python train.py --tokenizer="char" --wave_strides=[5, 2, 2, 2, 2, 2] --beta2=0.99 --lr_schedule="step"
Rows from block 12 of a small CTC audio transcriber, named by matrix and row number. Rows with one number belong to one channel. Each number is 128 + 32 x the weight over its row's rms, rounded and kept within 0 to 255. All counts start at 0.
After each channel's rows are labels from the 100 clips, of 14848, where the channel reaches its highest value: "responds to" is what is common among them. Only what is clearly more common there than usual is listed. The data: Morse code for random letters and digits, with fading, noise and interfering tones. In brackets: how many of the 100.
# convs1: first pointwise conv (model.blocks.12.convs.1.weight, 640x432x1), inputs 144-287
# convs3: second pointwise conv (model.blocks.12.convs.3.weight, 640x640x1, transposed), outputs 160-319

convs1.81 [127 131 112  98  41 147 131 171 133  96 125 129 142 105  97 171 159 162 128 123 140 149 138  35 116  53 136 108  83  99 127 111 209 128 135 141 133 150 100 120 162 129 130 147 142 193 146 151 105 121 113 129 113  96 169 105 123 129 128 120 145 121  90 128 152 103  97 108  84 116 136 166 113 162  89  86 140 151 148 174  86 153  74 132 188 131 120 161 124 140 160 162  87 175 110  75 116 120  79  96  81 109  88 102 147 112  80 153 196 159 159 143 131 162 173 112 140  64 128 140 116 139 118 134 153  89 108 136 110 113 123 142 128 126 146  88 161 120 136 180 152 154 137 134]
convs3.81 [106 122 135 139  98 141  64 135 163 100  91 140 156 156 141 124 136 125  60 120 158  90  85 110 158  62 106 137 143  82 126  57 145 104 109 122 154 122 110  99 108  83 155  57 152  75 120 153 169 141 152 149 103 111 117 108 146 178 142 143 121 153 143 104 142 185 104 101  94  77 134 165 164 137 112 110  59 123 104  97 137 118 137 124 116 127  91 103 105  84 101 181 117 108  36 107 108 120 202 139 165 111  96 105 151 148 117 126 138 112  96 161  40 145 120 105 141 112 143 114 156  85 134 111  93 177 126 115 145  81 111 152 133 132 150 119 150 157 116 117 107  88 124  65 124 156 143 112  70 149 106 138 128 149 105  76 120 166 124 104]
responds to: the character "r" (31); first character: n (26)

convs1.8 [124 143  77 175 114  89 135  88 134  51 124  85 103 139 151 154 136 120 158 109 136 117 161 147 167 128  83  87  87 141 148 117  91 142  68 170 123 135  71  74  92  99 106  91 178 168 103 168 139 170 110 148 122 147  80 146 144 102 118 123 116 132 166 110  82 159 122 159 171  85 104 152 118 132 124 132 122  58 106 123 120 139 141 138 111  70  99 140 134 113 176 150  94 143 101  73 143 122 123 160 174 150 120 144 104 179  87 162  96  75 105 114 113  90 122 103  72 117  97 109 108  58 132 196 156 135 197 141  99 132 124 136 108 125 217 143 197 141 165 167  92 173 144  87]
convs3.8 [116 126 123 228  96 116  72 138  79 132  80 147 164 144 161 160  85 136 163 106  75  86 152 160 149  52 150 128 128 130 133 172 115  97 104 130 126 158 127 122 111 215 163 139 148 120 135 124 125 154  51 105 134 104 159 147 158 150 157 103 137 153  98 127 160 128 127 151 151 106 137 128 156  91 137 145 147 132  86 128 105 175 152 160 139 146 157 111 160 125 124 154 174 120 139 169 115 145  81 156 132 132  85 142 141 171 181 114  98 131 122  96 128  87 162  88 170 112 122 154 178 151 111 132 158  93 120  96 114 105  79  96 156 157 130 195 146  65  86 107 141 210 119 176 151 139 183 117 100 148 100 175 176 130  94  72 130 122 216 140]
responds to: reverberation (49); the character "4" (37)

convs1.505 [153 127 120 115 141 136 114 136 190 170  85 104 102 133 198 139 118  59 116  94 165  96 123 101  52 154 167  85 148 165 148 157  73 100 140 123  40 149 130 118 104  88  77 101 145 131  82 175 153 153 139 154  97  84 125 193 156 170  97 132 162 107  88 162 187 185 128 177  66 145 150  90 111 131  88  98 137 127  92 108 117 163 122 103 162 192 123 154 133 169 101 106 178 144 141 123 123 124 150 159 110  95  85 137 112 140 166 102 149 105 151 120 161 207 164 112 178 103 144 152 119 129 129 137 100  82 160 101 123 128 130 116 136 106 138 207 136  91 180 132 112 122 160 161]
convs3.505 [103 151 122 200  93 182 152 117  96  94 103 161 131 139 144 129 122 128 150 106 128 100 131 147  94 136 130  96 163  80 152 154 173 139 192 141 157  67 159 126 115 145 156 185 121 133 138 179 158 161 111 150 117 152 112  92 131 163 114 110 139 140 148 107 124 144 102  92 159 106 158  57 172 141 113  83  88 137 106 108  90 105  79 170 111 101 164 175 113 119 129 132  98 106 160 112 101 127 137 118 150 130  92 124 134 173  72 101 121 100 166 169 121 144 101 164 121 153 142 101 143 133  84 121 197 111 127 129  71  85 106 115  68  53 146 152 122  60 189 142 105 131 107 141 117 103  99 156 110 111 110 100 148 135 143 111  72 118 112  86]
responds to: reverberation (69)

convs1.486 [184 156 136 185 105 129 120  81 169 115  96 159  84  80 159 115 170 110 101  94 127 193 118 156 136 155 126  82 111 151 134 180  81 112  82 144  96 186  96  71 114  82 119 141 153 115 119 196 128 147 155 157 179 118  99 124 134  84 142 122 103  89 143 100 127 209 143 133 168 147 139  63 156 141 104 147 104 168 118 108 100 136  91 108 144 167 161 186 136 119 135 103 151 172 171  31 114 118 139 133 114 106 177 145 101  61 140 171 110 178 184 139  53 132 112  55 104  90 120  95  75 143 178 107 185 157 121  66  76 136 155 123  92  87 134  92 157 136  84 181 119 151 131  92]
convs3.486 [ 90 101 131 183 128 103 143  93 110 145 142 129 143 119 133 152 117  90 132 124 160  52 171 116 119 121  99  99 143 147 118 106  96 166 124  91 196 168 103 134 164 102 212 131 161 129 124 134  81 107  98 127  89 148  52 124 150 101 159 170 153 120 185 157 114 158 125 181 137 153  99 111 149 173  79 131 120 153  92  95 217 136  77 148 103 145 187 145 111 161 130 171 142 148  51 166 151 115 101 123  49 103 149 114 113 167 119 103 154 122 141  95 121 175 125 118  88 136 198 124 145 138 161  98 162  82  73 170 179  85 163  92 136 156 102  85 140 116 147 146 184 109  84 210 125 130  88 159 170 204 128 111 120 149 145 135 154 114 117 109]
responds to: reverberation (53); the character "3" (30)

convs1.84 [130 128 129 159  85  92 124 144 124 132 123 172 122 141 106 116 110 180 104 107 151 126 123 185  88 217  92 121 201  97 131 121 128  84 179 129 119  98 174 105 151 139 167 116  70  83 106 181 205 116 122 183  99 158 132 165 152 136  87 160 166  61 118 103 144 150 133 136  59 184 142  91 114 134  99  84 126 138 135 117 123 128 163 106 103 164 147  80 141 146 111 134 174 169  94 114  63 101 102 194 104 162 155 100 104  99 146 163 115 123 108 133  77 143 134 136 162 164 122 130 160 148  78 143 112 156 191 139  93 150 181 114 118 128 132  80 130 128 187 143 115 125 163 144]
convs3.84 [144 139 120 121 101 128 136 137 115 106 126 134 118 107  83  96  91  98 147  84 138 110 135 162 115 152 148  87  92 134  68 129 130 108 123  84 135 137 136 161 120 137 153 181 130  29 133 136 145  88 161  87  94 152 132  53  86 128 165  95 138 170 138 130  90 117 110  93 134  82  96 101 124  75 114  81  45 136  75 136  86 151 163 141 121 165  79 166 119 147 113 160 108 184 161 100  87 110 128 149 135 155 148 118 121 141 197 143 129  71 137 147  98  78 128 152 139 160 170 101 155 146 109  90 119 168 136 103 155 128 147  87  90 181 145 123  49 168 106  84  63 179 140 128 115 107 130 170 168  38 159 141 128 146 127  82 121 161 141 179]
responds to: reverberation (70)

convs1.139 [ 90 134 104  87 144 146 186  99 127 103  84 128 104 114 184 127 115 110 105 142 138 133 155  80 174 174 154 119  80 132 159 109 148  68 178  92 161 152 135 141 101  94  56 101  74 101 119 114  93 106 141 181  93 135 101  70 121 100 117 120 104 104 109 149 107  93 114 157 164 154 152 112 112 132 106  99 137  66 191 147 152 125 132 127 133 113 152 123  83 128 137 104 135 155  46 158 180 176 142 145 137 117 144 171 110 107 202 165 119 105 180 107 141 129 131 173 162 143 130  60 136 135 155 135 146  87 135 170 160 177 161 134 172  99 118  98 130 151 168 156 109 191  99 139]
convs3.139 [191 118 141 225 153 153  76 145 119 138  81 136 147 137 125 157 158  98  89 170  71 135 115 160 135 105  74 114 115 119 135 127 111 122  75 131 143  98 129 122 123  47  82 135 150 119 113 148 148  89 116  97 167 174  72 131  87 152 127 133 113  98 184 126 150 144 148 107 188 139 122 169 155 156  90 158 160 149 142 115  83 202 111 121 133 155  96 127  66  87 171 130 145 142  90 126 115 135 130 167 157 123 106 162 111 169 120 135 162 140 141 157 153 132 146 114 174 106 107  60 180 157 130 109 143 164 123 157 147 172 151 147 149 105 132 143 157 137 142  82 149 173 127  73 127 120 132  74 113 118 152 189 142  99 132 159 160 144  63 113]
responds to: the character "r" (38); reverberation (36); the character "s" (30)

convs1.553 [155 147 154 157  90 114  99 134  76 121 125 108 144 114 125  99 167 144 138 110 115 130  49 146 157  94 154  88 120 168 218 114 118 159  29 127 115 141 143  96 167 131 141 157 134 161 125 134  88 148 151  76 191  94 133 134  71  86 162  72 207 189 117 126 119 116 136 135  96  83 149 153 139 122 164 110 149 120 186 126  65 133 163 120 141  59 100 149  75 134 186 155  98 124  38 210 106 140  80 170 112 123 107 158 143 186 139 145 129 143 126 162 179 125 102 107 117  82  91 120 127 102 118  64 131 197 122 171 192 108 144 160 132 106 128  94 145 125 160 105 117 149 103 156]
convs3.553 [151 118 110  99 104 204 179 144 182 180 156 154 181 104 108  52 174 122 150 158 122 130 133 152  55 145 185 157 126 153 117 144 163 113 117 100 105 139 153 151 137  81 151 108 114 106  78 137  94 176 151 131 103  90 126 109 127  98  95 196 131 162 142 163 153 141 150 107 144 151 101 119 140 138 179 165 117 126 156 118 120 118  66 151 133 187 126  90 198 115 140  51 113 110 175 104 177 127 113 154 127 152 173  84 159 125  89 193  95  99 148 112 107 150  82 175 105 111 106 150 162 149 110 143 190 108 130 108  45 109 139 150 131 115 128  99 152  85 139 145 143 198 159  92 125  99 141 133 114 116 113 154 115 100 152 147 139 120  63 114]
responds to: the character "r" (47); the character "n" (43); the character "d" (30)

convs1.152 [146 101 129 189 116 206 186 109 126  76  90 178 161 153 135 188 151 153 111  94 223  74 110 176 128 139  98  99  65  67 121 146 103 129 110 104 164 187 120 130 109 115 131 103 138  27  92  88 189 137 178 178  93 161  62 125  76 115 159 114 147 131  73 136  31 148 143  87 171 131 154 147 170 126  98 212 116  78  80 115 127 137 161 156  90 148 152 137  98 141 102 120 139  96 130 104  87 164 179 151 134 132 116 150 141 119 154  94 163 130 144 130 102 215 105 155 112 135 153 107 149 148 119 151 101 173 141 140  40 116 146 111 121 130 123 122 130 118 140 146  70 132 136  89]
convs3.152 [172 164 103  87  51 108  94 109  81  70 148  66  96 112 152 118  78 108 156 141 200 181 191 103 135 133  57 123 144  50 158 123 137  88 125 166 144 158 159  92 147 104  94 103 164 184 123 195 125 132 101 140  89 129  97 121 173  94 143 112 127 167 141 130 160  84  78  74 109 158 162 149 141 107 175 108 126 113 111  66 200 104 123  89 116 123 171 145 112 122 113 114 148 151 133 191 116 117 142 110 170  99  97 175 132 140  68 164 181 123 150 157 120 117 166 110 171 130 106  74 132  81 128 130 116 142 161 131  76 158 105  85 129 108 150  66  80 127  74 137 161 134 128 133 136 126 127 113 131 192 147 146 124  80 117 116  68 152  64 128]
responds to: reverberation (64)

convs1.125 [ 78 163  80 143 147 129 133 154 100 114 104 133 191  86 164  82  94 123  98 113  57 226 174 185 114 107 143 133 159 128 135  87  81 174 126  86 108  99 139 124  92 110 140 124  94 129 131  99 144 126 115 147 117 100 132 172  97 115 152 124 130  95  98 127 134 158 132 184 117  99  93 147 140  79 148 149 126  80  95 118 159  79 162  85  93 135 146 123 126  80 119 150 160 101 190 178 119 157  95 131 167 124  82 121 126 142 142 139 119 111 111 137 151 102 154 116  51 126  82 124 106 196 132 150 118  91  56 102 155 124 108 120 123 162 125 156  76  85 104 112 116 138 176 152]
convs3.125 [150 161 122 142 121 136  94  93 143 150 112 136 105 130 143 145 135  93 142 174 133 168 110 124  98  99 114 151 132 154 104 159 156 103 163 192 142 115 130 109 173  89 142 182 175 144  90 134  85 126  83 120 115 152 173  92 156 190 151  96 102 144  83 140 107 124 133 153 165 165  87 106 113 157 171 121 174 126 121 129  92  93 117 107  83 159 121 106 161 155 157 137 169 132 115 112 105 121 198 169 179  83 145 108 110  94 112  92 133  80 123 133 131 167 127  98 116 145 138  83 203 164 115 151 136 182 135 122 147 129 135  95 166  92 142  45 126  71 108  97 171 150 114 109 102  84 127 178 126 146 140 169 101 116 135  97 134  60 197 125]
responds to: speed: fast (91); the character "7" (30)

convs1.46 [101 167 168 133 128 177 122 114 112 112  59 166  93 159 141 107 171 148 127  96 149 153 164 127 156  86 154 162 131 146 137 167 147 132 122  98 119 145 111 171 198 187 131 145 173 139 139 152 115 102 143  82 130 155 141 143 138 149  66 128 136  93 117 113 119  98 123 176 122 140 120 124 115  54  86 124 150 155 125 101 158  45 111 134 152 167 148 130 121  87 176  99 188 129  80 125 208 104 135 120 124 125 119 164 125 152  96 125  83 114  90 137 142 113 117 130 142 120  75 105 155 140 165  74 116 160  92 110 126  78  97 164 126 132 157  91 161 138 103 139 164 125 154  42]
convs3.46 [172  84 141 136 129  83  98 179 101  99 102 152 136  87 119 108  67 116  71 118  77  95 136 101  96 123 145 106 139 129 156 145 129  85 133 111  91 144 149 101 112 143 112 103 153 118  88  97 188 162 208 124 187 115 203 126 174  97  82 135 107 115 148 133  97 167 141  92 134  96 135 101  90 116  85 149 112 122 116 109 126 129 138 141 115 112 150 149 155 112 139 131  86 125 142 135  60 154  53 149 131 130  81 174 137 117  81 134 216 143 148 166 144  96 130 169 149  77 124 115 183  79 154 144 142 140 220  81 161  98 157  92 118 139 183 106 120 140 131  73 112  87 123 117  93  91 120  85 178  91 148 170 135 152 149 105 158 148  96 130]
responds to: speed: fast (63); reverberation (54); the character "h" (38)